Rows from block 5 of a small image flow-matching model, named by matrix and row number. Rows with one number belong to one channel. Each number is 500 + 40 x the weight over its row's rms, rounded and kept within 0 to 999. All counts start at 0. Numbers have three digits each.
Before each channel's rows are labels from the 100 images, of 14976 (inputs lightly noised), where the channel reaches its highest value: "responds to" is what is common among them. Only what is clearly more common there than usual is listed. The data: drawn small creatures on textured ground.
# convs0: first 3x3 conv (model.mid.1.convs.0.weight, 128x128x3x3, each kernel summed), inputs 0-127
# convs1: second 3x3 conv (model.mid.1.convs.1.weight, 128x128x3x3, transposed, each kernel summed), outputs 0-127

responds to: butterfly; snail
convs0.17:501479330512481446540423509511532493490478568511501532463485533484519504463541495499492591442524488526484532462557531502586507466423509459511494541480526472443480507539473507475484500504543467496464448537523499508509483492520484552582480481456510505535491464513506436577509558504529494544495518512518467473430550484495477433514461392480503554575517496490497419542455558483461483526589
convs1.17:499511511560503493572484467475458501473505483514473491472523468540531384497474563499561458532500470433556464486530499539466544517492465530532568470557421484478521499514509504471474524514450607516502552552545410452519456520440547468430477501534515565514518506472518568460473459533515501457472551498450519450530451445458541474451495580500481511467457492528517528484578465440545519502400

responds to: butterfly; teal
convs0.53:537485462498412422544528458517546491495547536590408561557528515549512492485506516418537507521522516502496459515593443498527497539521468539520496481399524521530590511485505530476476476467523516544494567493545506500516501487602509470474543554521570493470526503572509570478460536415542426500527473521511501511595490546519547508439481463491494441504502477487493503570456480511486511533512
convs1.53:444458495453539575495459446505504506453488478457555481502551523551528538583522528558527488463465442555574512484478519523488471460488531459477466466524434480492513451550524473511508491490488432513472411529488498479592458532473511495586407474521444435518538464531542533492437518479442513497484541491503531440413517546484425521510563440503559546493538466511546544492484499477554519470576

responds to: butterfly; brown
convs0.9:485548437479492518494524495489452493501523535544363549476576459531529512455491563453473534473538459532501512524551571504602503433451508486504406473454436493430499543604495505524552498441478505484505506548510464501497526543483483523526528463531538492528541463492514435515553531478513481484474531532548449562527523448456509447465440430517459432532435529517485552506470560500495497479484
convs1.9:463463540512549519513464443532489470499510446515587489512445498495542399499551576565550435443450465333471465485530528484503470546521461523488538498505484487508492477480530501479479501582539436487456542507500524498537419488519501483441479512535410559472472474505428583547457516503522467543459498515521542455548478472493491471491486574502502471530539491495546466484563512522541532497474

responds to: butterfly; red; brown
convs0.28:479418393518456424462499460483568451492510520558522599547502485541489467475456540517491522485433487533499497453569524442604517498463520488532489549454552504510521525544508546484529493491500513480513495488489529551558489483532503513478451531482487539560540464524586422409517537504527499498507463467523478513496439575530514489497461557509524511433502475566470407586550500493467466520482
convs1.28:541500524516556515499462575494498506446458505510483525441472452575435449536518554493517512521498474428541497529559483535419488498452476507439523445559484436511474547522462512464480521522493517499407467527516412550541418472475512558497532489478465451490575524531491486507443485504534472490463500549449525485578557445385505558506471502514508503609521468490528460521509517548562553508491

responds to: large; spider; brown; colour: red
convs0.101:541495637492526488536479464500469493494495482427449480492493474490511504512481516484530530542468542600502483529490451444558533653535512491437542531444521477462513499516528491508508557416529501534495485494523497509464467483487501493501484548493488511492503501494516475500499568512477505448557539501508478532492459472505458536467531661515478516566526474510488503633474501520525576453525
convs1.101:525501409520551523487512549539526559508492509530519578479471514505500452532492481529447495461505444337417497483497561539493500422519472527525533459453496532463500505568451442451539467510479527411460521501440482495530557561536521511496509507517492516525496511515480484581506471498514468520471551526481517457475561470496570514451452436509495444459493512482482486460550514482450466502371

responds to: orange
convs0.89:444468573525446502566584545502514545489555554528564444519483487594424532512424472580501478462517579476518504477512512514534485558535396560455487532540528483483431490452531501497545440529488472449502488489559507490420435483503439540462527455478496491471475483465506575465523477468568486478531516473497480440536495530480494516539510467532524534473498514507494486550563449432442534482471
convs1.89:503460482494518524431441448522464481502484467499495520481547454429497539472525527431503553456498435492509522540445539526512533469477580466557474448507502452476544423569481481527474554455475480561492564503435467485569505447498584472569544554463517462498492532534460440566562550553534552555514474511537538537499496453506535495478553478494513511481494532500506524464473525557603478477599

responds to: orange
convs0.119:514542382476512417559568504493480531509513504492471536445486564509473486496512453453485525459449406510503584469513495533494393450526478479471445537543518477549519488483562519463514501500488495456498534480481546485517509441474484497516524477449459542542480485493567489536575544455486501529521428476492459388505497547496510559511539478471493518616433463518557454538511492502579504481510
convs1.119:494504530500472502512466456488513466498499435445575463490478412503424466480486547502530492484565589531443425516475450537547548565515501487522528445477483493510509510508470456515527546506508545542449562460521444467505477502522470520529451552574519486513541477455410546455469461531537499468476567479529492556513506508519525477473496537541477403375571511455479510436451472543531472540443

responds to: black; butterfly
convs0.10:452590415537481508459439463539492480467492498507486523522496526494489498542435431473527460505509519459483556467518541580483497555451464432502525518439520555484616455565490493502479540468511481455525492440509523474492545502539458449623440545473493533610480546565553481542494517463487533562512521548483576444528528470469477497524498494525485478537533464500493462469450537477519528537534
convs1.10:488495518497477481531549593361529496501481501539521484465592514529456476475530551496553573457509446541551471558527462510522604481561460520507504530450501451567431518480479524560483497524445457486446524517535479426528464500506511467454525477573458428443531509434453473477469462561534496510538492490492479516488473555464510457504594496519507536516442514467515510506524439446474491499467

responds to: orange; starfish; pink
convs0.47:532492479504423446494458511496474531482536480482555506537432467555397566449553539482497507488512501446446514539520494470454458540429476479501478457548464513464487559463539516585564474550530454520511482515472491457455463475475465503508520492514524569496527461598587485522539560491549495524512481486505492541525522502488555494561498506484397383495471488488480575530578426487467507478492
convs1.47:462466515471527554499599545473542467519491448546407497504538555512461458567432487491472465498489474541423496484469522562553535466538507503479529568553461479425542436583508470503472507525509512441485546506481474534480512594464521464541526474429524477480498577485403536527545495472516521465480468489550466504506485499514498468497495523521516586509470537499537457530435477580445461483422

responds to: large
convs0.18:525527471518569540509520406479420452479440520490542412482556510545492509545522498504508617469478501550449513480507525468504513439445518487552603546452538513472516492607450513461503473515494458511536522542519467507477533539499496469565500442524545511490461483438488457445482545473509519529486492447507463532496551391529457490518478437529515564528542451510465502491584536489505552523468
convs1.18:447504457516439475575442588569533491519478505504489545506511513405584461570437537482497400542532491448527498550470503543542470528506510515439435459610468524485494473538534463528507543522493477555512461421488552497485467468469587508456473544476482515494499452503531510501549535500517470517488427551473515482464455482506480509474490538428469475537479509489577503586458510440503525532507

responds to: large; beetle; starfish
convs0.45:514468661482487503489536446547511463460584500516484479490510515524524488495518500481482464505501494489500583490522477473541457580573488478508471526496427475440551585496431486509494487427476492448505460519508537518453543511434515462475491567562473460510506493448482515519473456454522502397438557439518538543462472436486532531493557619509439497491526478493499529506491511559505483498474
convs1.45:502522412478496509495516526478530527490561550487494546496464441474562493496487482525543534527506429470465410520489546483526428455431542475511556448498591490516452521489536481455526513581568492538457520443449458513535488517463542515509498459446499548531520552519506437535512502530477507544502468488445470432581541541485552414525433409456502489505484546470487494492520509544443426578524

responds to: small
convs0.126:490457415474520530497580445463506530545514525507497528539453496514563509450491419435436468525523496493426547508506581520463482478431506469553452459479562482415438509487538454550517557527532483459470526478509489451432505515524530485517549455556433507554521554474560499518474487535450551500462435510487486473440526503509450489422509557490490535476520525440523531390469480435485492529502
convs1.126:500496560481464477441443492473480456502526462505507407482525496504473456530539534525528546462442558568552455410502445461439531521518535489482538529441482520583402505465475506497497490442467525465479512548551530516502477451571448491475482557478549471471487446531416543460508491502508421437551504450512488579578483515508499473570497481512529420473498493541438523506471557485497568486516

responds to: black
convs0.20:524540501486511458444497463460483549499500447462523452469519447523494494516545657544498426505528492523495516488517489551459461487502528500544499524425446527560658477550522514519542531459511465527479463515548525512496465499474507480508461539513557479552490471504553514483504542471478519466464534462444480488561543526473490473476473488468473497442486568537556494579463450587521502399509
convs1.20:488489551490449497531523536606475452503488522621463472551502509493495566524474427463429512497471514534487477553536483438512508542450484457468477490438521497489455515496527475492469413474533507466485507426492473513540500564548552520459534504510434496446415569557606466469508499533527487505523518513526493455544439463508552512511427532542457452507542488484468517464491484497412489525418

responds to: starfish; green; yellow
convs0.84:497525454504476433550506516493527476553475487465558529522529477497512479528516474574514479475591513429459563512493465483463526435566506520559446558435453539487499464495354461534502467552489552442521569484543481492511528535534488532456493457539460475493491517514425619438496464545448466481470504532517453492510482486508501528467431487517506571526486515494550559454496438528490503555456
convs1.84:447511511466472465520493582503457490439456514453474462477435535521504575525460494482451539526511522552486526482546444423522507494466489469450505519494457531566513523469579493500511487412476507498571492556430506501471475429471531454536519492501499496480504404486630523555497486501504520563512516505551505553463462604489527503511496517426518471518521451483508524471395538459529493582521

responds to: large
convs0.95:474456531475460571513441471493509496537522554514475505480522490475540490500484439522522521456549518462499452570484524551487548404517503498497441395483480517488533477496567490532510570526504480488465514502523475493477520511463530508493498485491441427521491547533507516539425500515474560485515533490513508449512515496527481490518508318501588615585453576484549542462485454458509519491507
convs1.95:511536529531503411460549435534523493514529441478540568530521487452454457476535517476468565516464531471557504486502495463525460511503478514499525557448491500634481541438459471437539484498481570489490509557477543500527520528533434561470454503513510504461517449462510531481528518529541456540520481444547453482507492559506523497506527550515465403368556423481482446489575521517479470494455

responds to: orange; yellow; butterfly
convs0.46:508477440532543558466500487506539513495529555476532491488549504522493517522513527539499585505592467494526477518469472479502501460475481464554508524594472590447451480452470481509501458526522520516582521472517468513565493492568561533472459477482451526560436474466484476451456567437430457472478566530472400399496566483527388460482508480551529453476490481490503509495535493501462439486490
convs1.46:521564460462462481563527434477513477503467395548431457476484523521546493463586538522505507484407487529472426519533508542516509575472519517475549487482547467493495526480488478497442508536463517522522512464442473493500479558517483508572502486491430531467501532497533473574504474542510589525499420543451559493462432537455617521458510521454528547547466537485435506513565540550509510514460

responds to: starfish; dragonfly
convs0.100:508465508513495542479480500492477471491531524515445497493587454444567495536462535438453498491504494462533531493466464536439493515481550538494528463500488509476487525475504526494495553543552459530543503540541511543449515544571501531546548479496459438491580580538466537563494584460466465442485515547494463446500552469492497417456486506584470492517422481575418584443453567534580525501477
convs1.100:505514530480533474596484488576473528501471462501586462496412496531412451489525450501513501486488481541483467513513481481502482447427469483485504519582492551594495548453484510474533521470493528502425489519453513545486480447497470471446454564521591526529436496535530513465550504543462527505589416437564560514453486504446500513534536482409512466549487519498553476493440492463513535543517

responds to: blue; purple
convs0.66:474427397439483451489519473466518499570502536470514480474513437538492554502503453492515472412442465532453417502501493521459468435507556519531544429503482475486537553478562422495532557470511460517538510485531493486466546492520531463544533509495450472504531539461563548484481510463508523534503488504459556505528501572494442457541502484524555476572466588538440520479431509477375481533514
convs1.66:606575573493528523412460454537540495423499499524555488499473527481482490476509550498505519485538502507480576471527570460537504578507460483511470553462519516549436447521476545487505496572490613477448497488397477563518389537500477580497442495548497420522509504504477458488510500555518515448505481464517518504518503455460513545489496537503471507503513392476467519530513496500547524492503

responds to: large; pink
convs0.15:503577549470528463520572525498448500491464527503541533504464528449511555520509547483589546550518525527502555472404547500476572504498506490516546441462424505497548526539523501535462525507486584518485484473487516514455522477479477510511476470449406516533497531533527476490422503469400466419469456423481459470494504484536551530499476551527454375508477530540448536434521492450526486485461
convs1.15:467491541507492528530443537429472491474486552512479513481474451526509484522455471511472493413536452510367383566558443412583433538526514520441451552524525492452481466445428504475509482511503444524556532454523493468453455518469517472551506471497510517438507556510486499490553464460516456570483502517508539539512506481511469497478542495428497501479474474533546509599509485555456506504445

responds to: blue; turtle; butterfly
convs0.39:492562562505502515505502457552482502517521497564475487416537464443474439503500499454514523474500511579490560450508459518548507416468495543541513505441467514421638488500518467515493503469484538556533474535451494549539473500511473498597542479467449433448522547503547462562477489529503553582491538502568573448469540511460511517538491447479431474531451528516513444527563502500523548504491
convs1.39:460501489537525519468504490493493500484543448486496515527462502491560396492480513520541500511495438430471513558542551455566531580571496464446498465433451484566394460574480514421471534553563482482442541455531508560437515488510483503457473430531475512472476405535486459522498502475490460472519490510444473488515450512540496475514548565501524496492534524469459605562524504533482472456448

responds to: large; white
convs0.90:506506494505557481542514519484544462517555511492441503486519572503409463445436440499461429572476514486556447475501475534450484466509474496467517495499449467624492533478533495505480465463438535541495487492464527518494489446506456477535474494513477562517519524515474468522495425533464634527550458482474513474609491498460565532459539543512468491426528551457459490455437477449560483489474
convs1.90:501495544509507547483465545550514501467498470478582486527481456481513597486463519508495480467539573502453508519461525439517435532540504545523493521484562521431583449504487518490520547502506443516469475461488501468479454549465468538446514530489518481456445455516623488495512490463421373462508528476553528533461550422546449526508500539460581511494497539523535512618500493530475498470512

responds to: small
convs0.97:519535462515493521533446434519486506488497522481530524514503561510457504509530559452500505482529482459531519515501474555485552497470542479512544506492438528520503492524532519536530443577457510508470533513519515548463491441531461444508500490505439518591434507535495531510461502478439531511520508558439495477523539463438524397476530318566441568520499521496456428415542538569513523486478
convs1.97:477461527476538528522533555502569496484502506494487521475493469472505555507457468482532526511521543565518534493505516423574472488491541481426477486577499491518591486519485529514442489501510496490549444462510483483547499519505460489515512511459509456352485523471589493567559526471525509440525528551580531515467445560552485532509553539513447486407460439450549561559453498515470508489589